config.toml
model = "image deblurring model"
dataset = "analogue clock faces"
train_examples = 195000
image_size = 32
grayscale = true
crop_scale_min = 1
horizontal_flip = false
translate = 0.12
task = "deblurring"
loss = "charbonnier"
arch = "unet"
norm = "batchnorm"
hidden_act = "gelu"
widths = [64, 128, 128]
blocks_per_level = 1
block = "basic"
attention = false
upsampling = "transposed_conv"
init = "kaiming_normal"
residual_init = "zero_last"
optimizer = "muon"
muon_scale = "spectral"
learning_rate = 0.034
momentum = 0.9
nesterov = true
orthogonalizer = "newton_schulz_5"
adamw_lr_other_params = 0.0011
max_grad_norm = 1.0
l1_shrink = 0.03
cautious_weight_decay = true
max_steps = 40000
batch_size = 256
epochs = 52.5
lr_schedule = "linear"
final_lr_fraction = 0
warmup_steps = 8000
weight_decay = 0.002
adamw_weight_decay_other_params = 0.05
Rows from block 2, named by matrix and row number. Rows with one number belong to one channel. Each number is 128 + 32 x the weight over its row's rms, rounded and kept within 0 to 255. All counts start at 0. After the name is the row's rms in percent of the matrix's.
# convs0: first 3x3 conv (model.mid.0.convs.0.weight, 128x128x3x3), inputs 11-21, a 3x3 kernel for each
# convs1: second 3x3 conv (model.mid.0.convs.1.weight, 128x128x3x3, transposed), outputs 11-21, a 3x3 kernel for each
convs0.1 159 [128 128 128 128 128 128 128 128 128 128 128 128 128 128 128 128 128 128 128 128 128 128 128 128 128 128 128 128 128 128 128 128 128 128 128 128 128 128 128 128 128 128 128 128 128 128 128 128 128 128 128 128 128 128 128 128 128 128 128 128 128 128 128 128 128 128 128 128 128 128 128 128 128 128 128 128 128 128 128 128 128 128 128 128 128 128 128 128 128 128 128 128 128 128 128 128 128 128 128]
convs0.7 278 [128 128 128 128 128 128 128 128 128 128 128 128 128 128 128 128 128 128 128 128 128 128 128 128 128 128 128 128 128 128 128 128 128 128 128 128 128 128 128 128 128 128 128 128 128 128 128 128 128 128 128 128 128 128 128 128 128 128 128 128 128 128 128 128 128 128 128 128 128 128 128 128 128 128 128 128 128 128 128 128 128 128 128 128 128 128 129 128 128 128 139 128 128 128 128 128 128 128 128]
convs0.10 201 [128 128 128 128 128 128 128 128 128 128 128 128 128 128 128 128 128 128 128 128 128 128 128 128 128 128 128 128 128 128 128 128 128 128 128 128 128 128 128 128 128 128 128 128 128 128 128 128 128 128 128 128 128 128 128 128 128 128 128 128 128 128 128 128 128 128 128 128 128 128 128 128 128 128 128 128 128 128 128 128 128 128 128 128 128 128 128 128 128 128 128 128 128 128 128 128 128 128 128]
convs0.14 389 [128 128 128 128 128 128 128 128 128 128 128 128 128 128 128 128 128 128 128 128 128 128 128 128 128 128 128 128 128 128 128 128 128 128 128 128 128 128 128 128 128 128 128 128 128 128 128 128 128 128 128 128 128 128 128 128 128 128 128 128 128 128 128 128 128 128 128 128 128 128 128 128 128 128 128 128 128 128 128 128 128 128 128 128 128 128 128 128 128 128 128 128 128 128 128 128 128 128 128]
convs0.18 149 [128 128 128 128 128 128 128 128 128 128 128 128 128 128 128 128 128 128 128 128 128 128 128 128 128 128 128 128 128 128 128 128 128 128 128 128 128 128 128 128 128 128 128 128 128 128 128 128 128 128 128 128 128 128 128 128 128 128 128 128 128 128 128 128 128 128 128 128 128 128 128 128 128 128 128 128 128 128 128 128 128 128 128 128 128 128 128 128 128 128 128 128 127 128 128 128 128 169 128]
convs0.20 213 [128 128 128 128 128 128 128 128 128 128 128 128 128 128 128 128 128 128 128 128 128 128 128 128 128 128 128 128 128 128 128 128 128 128 128 128 128 128 128 128 128 128 128 128 128 128 128 128 128 128 128 128 128 128 128 128 128 128 128 128 128 128 128 128 128 128 128 128 128 128 128 128 128 128 128 128 128 128 128 128 128 128 128 128 128 128 128 128 128 128 128 128 128 128 128 128 128 128 128]
convs0.27 135 [128 128 128 128 128 128 128 128 128 128 128 128 128 128 128 128 128 128 128 128 128 128 128 128 128 128 128 128 128 128 128 128 128 128 128 128 128 128 128 128 128 128 128 128 128 128 128 128 128 128 128 128 128 128 128 128 128 128 128 128 128 128 128 128 128 128 128 128 128 128 128 128 128 128 128 128 128 128 128 128 128 128 128 128 128 128 128 128 128 128 128 128 128 128 128 128 148 128 128]
convs0.30 304 [128 128 128 128 128 128 128 128 128 128 128 128 128 128 128 128 128 128 128 128 128 128 128 128 128 128 128 128 128 128 128 128 128 128 128 128 128 128 128 128 128 128 128 128 128 128 128 128 128 128 128 128 128 128 128 128 128 128 128 128 128 128 128 128 128 128 128 128 128 128 128 128 128 128 128 128 128 128 128 128 128 128 128 128 128 128 128 128 128 128 128 128 128 128 128 128 128 128 128]
convs0.35 278 [128 128 128 128 128 128 128 128 128 128 128 128 128 128 128 128 128 128 128 128 128 128 128 128 128 128 128 128 128 128 128 128 128 128 128 128 128 128 128 128 128 128 128 128 128 128 128 128 128 128 128 128 128 128 128 128 128 128 128 128 128 128 128 128 128 128 128 128 128 128 128 128 128 128 128 128 128 128 128 128 128 128 128 128 128 128 128 128 137 128 128 128 128 128   0 128 128 128 128]
convs0.36 274 [128 128 128 128 128 128 128 128 128 128 128 128 128 128 128 128 128 128 128 128 128 128 128 128 128 128 128 128 128 128 128 128 128 128 128 128 128 128 128 128 128 128 128 128 128 128 128 128 128 128 128 128 128 128 128 128 128 128 128 128 128 128 128 128 128 128 128 128 128 128 128 128 128 128 128 128 128 128 128 128 128 128 128 128 128 128 128 128 128 128 128 128 128 128 128 128 128 128 128]
convs0.39 399 [128 128 128 128 128 128 128 128 128 128 128 128 128 128 128 128 128 128 128 128 128 128 128 128 128 128 128 128 128 128 128 128 128 128 128 128 128 128 128 128 128 128 128 128 128 128 128 128 128 128 128 128 128 128 128 128 128 128 128 128 128 128 128 128 128 128 128 128 128 128 128 128 128 128 128 128 128 128 128 128 128 128 128 128 128 128 128 128 128 128 128 128 128 128 128 128 128 128 128]
convs0.44 204 [128 128 128 128 128 128 128 128 128 128 128 128 128 128 128 128 128 128 128 128 128 128 128 128 128 128 128 128 128 128 128 128 128 128 128 128 128 128 128 128 128 128 128 128 128 128 128 128 128 128 128 128 128 128 128 128 128 128 128 128 128 128 128 128 128 128 128 128 128 128 128 128 128 128 128 128 128 128 128 128 128 128 128 128 128 128 127 128 128 128 128 128 128 128 128 128 128 128 128]
convs0.48 264 [128 128 128 128 128 128 128 128 128 128 128 128 128 128 128 128 128 128 128 128 128 128 128 128 128 128 128 128 128 128 128 128 128 128 128 128 128 128 128 128 128 128 128 128 128 128 128 128 128 128 128 128 128 128 128 128 128 128 128 128 128 128 128 128 128 128 128 128 128 128 128 128 128 128 128 128 128 128 128 128 128 128 128 128 128 128 125 128 128 128 128 128 128 128 128 128 128 128 128]
convs0.53 332 [128 128 128 128 128 128 128 128 128 128 128 128 128 128 128 128 128 128 128 128 128 128 128 128 128 128 128 128 128 128 128 128 128 128 128 128 128 128 128 128 128 128 128 128 128 128 128 128 128 128 128 128 128 128 128 128 128 128 128 128 128 128 128 128 128 128 128 128 128 128 128 128 128 128 128 128 128 128 128 128 128 128 128 129 128 128 128 128 128 128 128 128 128 128 128 129 128 128 128]
convs0.57 169 [128 128 128 128 128 128 128 128 128 128 128 128 128 128 128 128 128 128 128 128 128 128 128 128 128 128 128 128 128 128 128 128 128 128 128 128 128 128 128 128 128 128 128 128 128 128 128 128 128 128 128 128 128 128 128 128 128 128 128 128 128 128 128 128 128 128 128 128 128 128 128 128 128 128 128 128 128 128 128 128 128 128 128 127 128 128 128 128 128 128 128  45 128 128 128 128 128 244 128]
convs0.65 293 [128 128 128 128 128 128 128 128 128 128 128 128 128 128 128 128 128 128 128 128 128 128 128 128 128 128 128 128 128 128 128 128 128 128 128 128 128 128 128 128 128 128 128 128 128 128 128 128 128 128 128 128 128 128 128 128 128 128 128 128 128 128 128 128 128 128 128 128 128 128 128 128 128 128 128 128 128 128 128 128 128 128 128 128 128 128 128 128 128 128 128 128 128 128 128 128 128 128 128]
convs0.67 237 [128 128 128 128 128 128 128 128 128 128 128 128 128 128 128 128 128 128 128 128 128 128 128 128 128 128 128 128 128 128 128 128 128 128 128 128 128 128 128 128 128 128 128 128 128 128 128 128 128 128 128 128 128 128 128 128 128 128 128 128 128 128 128 128 128 128 128 128 128 128 128 128 128 128 128 128 128 128 128 128 128 128 128 128 128 128 128 128 128 128 128 128 128 128 128 128 128 128 255]
convs0.74 209 [128 128 128 128 128 128 128 128 128 128 128 128 128 128 128 128 128 128 128 128 128 128 128 128 128 128 128 128 128 128 128 128 128 128 128 128 128 128 128 128 128 128 128 128 128 128 128 128 128 128 128 128 128 128 128 128 128 128 128 128 128 128 128 128 128 128 128 128 128 128 128 128 128 128 128 128 128 128 128 128 128 128 128 128 128 128 128 128 128 128 128 128 128 128 255 128 128 128 128]
convs0.78 181 [128 128 128 128 128 128 128 128 128 128 128 128 128 128 128 128 128 128 128 128 128 128 128 128 128 128 128 128 128 128 128 128 128 128 128 128 128 128 128 128 128 128 128 128 128 128 128 128 128 128 128 128 128 128 128 128 128 128 128 128 128 128 128 128 128 128 128 128 128 128 128 128 128 128 128 128 128 128 128 128 128 128 128 128 128 128 128 128 128 128 128 128 128 128 128 128 128 128 128]
convs0.118 166 [128 128 128 128 128 128 128 128 128 128 128 128 128 128 128 128 128 128 128 128 128 128 128 128 128 128 128 128 128 128 128 128 128 128 128 128 128 128 128 128 128 128 128 128 128 128 128 128 128 128 128 128 128 128 128 128 128 128 128 128 128 128 128 128 128 128 128 128 128 128 128 128 128 128 128 128 128 128 128 128 128 128 128 128 205 255 255 128 207 128 128 128 128 128 128 128 128 128 128]
convs1.1 144 [128 128 128 128 128 128 128 128 128 128 128 128 128 128 128 128 128 128 128 128 128 128 128 128 128 128 128 128 128 128 128 128 128 128 128 128 128 128 128 128 128 128 128 128 128 128 128 128 128 128 128 128 128 128 128 128 128 128 128 128 128 128 128 128 128 128 128 128 128 128 128 128 128 128 128 128 128 128 128 128 128 128 128 128 128 128 128 128 128 128 128 128 128 128 128 128 128 128 128]
convs1.7 239 [128 128 128 128 128 128 128 128 167 128 128 128 128 128 128 128 128 129 128 128 128 128 128 128 128 128 128 128 128 128 128 128 128 128 128 128 128 128 128 128 128 128 128 128 136 128 128 128 128 128 128 128 128 128 128 128 128 128 128 128 128 128 128 128 128 128 128 128 128 128 128  27 128 128 128 128 128 128 128 128 128 128 128 128 128 128 128 128 128 128 128   0 128 128 128 128 128 128 128]
convs1.10 062 [128 128 128 128 128 112 128 128 128 128 128 128 128 128 128 128 128 128 128 128 128 128 128 128 128 128 128 126 128 128 128 128 128 128 128 128 128 128 128 128 127 128 128 128 117 128 128 132 128 128 131 128 128 129 128 128 128 128 128 128 128 128 128 128 128 128 128 128 128 128 128 128 128 128 128 128 128 128 128 128 128 128 128 128 128 128 128 128 128 128 128 116 128 120 117 127 128 128 130]
convs1.14 065 [128 128 128 128 128 128 128 128 128 128 128 128 128 128 128 128 128 128 128 128 128 128 128 128 128 128 129 128 128 128 128 128 128 128 128 128 128 128 128 128 128 128 128 128 128 128 128 128 128 128 128 128 128 128 128 128 128 128 128 128 128 128 128 128 128 128 128 128 128 128 128 128 128 128 128 133 128 128 128 128 130 128 130 128 128 106 128 128 128 128 128 128 128 128 128 128 127 128 128]
convs1.18 209 [128 128 128 128 128 128 128 128 128 128 128 128 128 128 128 128 128 128 128 128 128 128 128 128 128 128 128 128 128 128 128 128 128 128 128 128 128 128 128 128   0 125 128 128 117 128 128 133 128 128 128 128 128 128 128 128 128 128 128 128 128 128 128 128 128 128 128 128 128 128 128 128 128 128 128 128 128 128 128 128 128 128 128 128 128 128 128 128 128 128 128 128 128 128 128 128 128 128 128]
convs1.20 224 [128 128 128 128 128 128 128 128 128 128 128 128 128 128 128 128 128 128 128 127 128 128   0 131 128 128 128 128 128 128 128 128 128 128 128 128 128 128 128 128 128 128 128 128 128 128 128 128 128 128 128 128 128 128 128 128 128 128 128 128 128 128 128 128 128 128 128 128 128 128 128 128 128 129 128 128 127 128 128 128 128 131 128 128 128 128 128 114 128 128 128 128 128 128 128 128 128 128 128]
convs1.27 234 [128 128 128 128 128 128 128 128 128 128 128 128 128 128 128 128 128 128 128 128 128 128 128 128 128 128 128 128 128 128 128 128 128 128 128 128 128 128 128 128 128 128 128 128 128 128 128 128 128 128 128 128 128 128 128 128 128 128 128 128 128 128 128 128 128 128 128 128 128 128 128 128 128 128 128 128 128 128 128 128 128 128 128 128 128 128 128 128 128 128 128 128 128 128 128 128 128 128 128]
convs1.30 271 [128 128 128 128 128 128 128 128 128 128 128 128 128 128 128 128 128 128 128 128 128 128 128 128 128 128 128 128 128 128 128 128 128 128 128 128 128 128 128 128 128 128 128 128 128 128 128 128 128 128 128 128 128 128 128 128 128 128 128 128 128 128 128 128 128 128 128 128 128 128 128 128 128 128 128 255 128 133 128 128 128 128 128 128 128 128 128 128 128 128 128 128 128 128 128 128 128 128 128]
convs1.35 374 [128 128 128 128 128 128 128 128 128 128 128 128 128 128 128 128 128 128 128 128 128 128 128 128 128 128 128 128 128 128 128 128 128 128 128 128 128 128 128 128 128 128 128 128 128 128 128 128 128 128 128 128 128 125 128 128 128 128 128 128 128 128 128 128 128 127 128 128 128 128 128 128 128 128 128 128 128 128 128 128 128 128 128 128 128 128 128 128 128 128 128 129 128 128 128 128 128 128 128]
convs1.36 321 [128 128 128 128 128 128 128 128 128 128 127 128 128 128 128 128 128 128 128 128 128 128 128 128 128 128 128 128 128 128 128 128 128 128 128 128 128 128 128 128 128 128 128 128 128 128 128 128 128 128 128 128 128 128 128 128 128 128 128 128 128 128 128 128 128 128 128 128 128 128 128 128 128 128 128 128 128 128 128 128 128 128 128 128 128 128 128 128 128 128 128 128 128 128 128 128 128 128 128]
convs1.39 335 [128 128 128 128 128 128 128 128 128 128 111 128 128 128 128 128 128 128 128 128 128 128 132 128 128 128 128 128 128 128 128 128 128 128 128 128 128 128 128 128 128 128 128 128 128 128 128 128 128 128 128 128 128 128 128 128 128 129 128 128 128 128 128 128 128 128 128 128 128 128 128 128 128 128 128 128 128 128 128 128 128 128 128 128 128 128 128 128 128 128 128 128 128 128 128 128 128 128 128]
convs1.44 327 [128 128 128 128 128 128 128 128 128 128 128 128 128 128 128 128 128 128 128 128 128 128 128 128 128 128 128 128 128 128 128 128 128 128 128 128 128 128 128 128 128 255 128 128 128 128 128 128 128 128 128 128 128 128 128 128 128 128 128 128 128 128 128 128 128 128 128 128 128 128 128 128 128 128 128 128 128 128 128 128 128 128 128 128 128 128 128 128 128 128 128 128 128 128 128 128 128 133 128]
convs1.48 253 [128 128 128 128 128 128 128 128 128 128 128 128 128 128 128 128 128 128 128 128 128 128 128 128 128 128 128 128 128 128 128 128 128 128 128 128 128 128 128 128 128 128 128 128 128 128 128 128 128 128 128 128 128 128 128 128 128 128 128 128 128 128 128 128 128 128 128 128 128 128 128 128 128 128 128 128 128 128 126 128 128 128 128 128 128 128 128 128 128 128 128 128 128 128 128 128 128 128 128]
convs1.53 409 [128 128 128 128 128 128 128 128 128 128 128 128 128 128 128 128 128 128 128 128 128 128 128 128 128 128 128 128 128 128 128 128 128 128 128 128 128 128 128 128 128 128 128 128 128 128 128 128 128 128 128 128 128 128 128 128 128 128 128 128 128 128 128 128 128 128 128 128 128 128 128 128 128 128 128 128 128 128 128 128 128 128 128 128 128 128 128 128 128 128 128 128 128 128 128 128 128 128 128]
convs1.57 335 [128 128 128 128 128 128 128 128 128 128 136 128 128 128 128 128 128 128 128 128 128 128 128 128 128 128 128 128 128 128 128 128 128 128 128 128 128 128 128 128 128 107 128 128 136 128 128 128 128 128  97 128 128 128 128 128 128 128 128 128 128 128 128 128 128 128 128 128 128 129 128 128 128 128 128 128 128 128 128 128 128 128 128 128 128 128 128 128 128 128 137 136 128 116 120 128 128 128 128]
convs1.65 059 [128 128 128 127 128 127 128 128 128 128 128 129 128 128 128 128 117 120 128 128 128 129 128  97 128 128 128 127 128 128 128 128 128 128 128 128 128 128 128 128 128 128 128 128 126 128 128 128 128 128 128 128 128 128 128 128 128 128 128 128 128 128 128 128 128 128 128 128 128 128 128 128 128 128 128 128 128 128 128 128 128 128 128 128 128 128 128 128 128 128 206 128 128 128 128 128 128 128 128]
convs1.67 187 [128 128 128 128 128 128 128 128 128 128 128 128 128 128 128 128 128 128 128 128 128 128 128 128 128 128 128 128 128 128 128 128 128 128 128 128 128 128 128 128 128 128 128 128 128 128 128 128 128 128 128 128 128 128 128 128 128 128 128 128 128 128 128 128 128 128 128 128 128 255 128 128 128 128 128 128 128 128 128 128 128 128 128 128 128 128 128 128 128 128 128 128 128 128 128 128 128 128 128]
convs1.74 291 [128 128 128 129 128 128 128 128 128 128 128 128 127 128 128 128 128 128 128 128 124 128 128 128 128 128 128 128 128 128 128 128 128 128 128 128 128 128 128 128 128 128 128 128 122 128 128 128 128 128 128 128 128 128 128 128 128 128 128 128 128 128 128 128 128 128 128 128 128 128 117 128 128 128 128 128 128 128 128 128 128 128 128 128 161 128 128 128 128 128 128 137 128 128 128 128 128 128 128]
convs1.78 112 [128 128 128 128 128 128 128 128 155 128 128 128 128 128 128 127 128 128 128 128 128 128 128 128 128 128 128 128 128 128 128 128 128 128 129 128 128 128 128 128 128 128 128 128 128 128 128 128 128 128 128 128 128 128 128 128 128 128 128 128 128 128 128 128 128 128 128 128 128 160 128 104 128 128 128 128 128 128 128 128 128 128 128 128 128 128 128 128 128 128 128 128 128 128 128 128 128 128 128]
convs1.118 179 [128 128 128 128 128 128 128 128 128 128 128 128 128 128 128 128 128 128 128 128 128 128 128 128 128 128 128 128 128 128 128 128 128 128 128 128 128 128 128 128 128 128 128 128 128 128 128 128 128 128 128 128 128 128 128 128 128 128 128 128 128 128 128 128 128 128 128 128 128 128 128 128 128 128 128 128 128 128 128 128 128 131 128 128 136 255 128 128 128 128 128 128 128 128 128 128 128 128 128]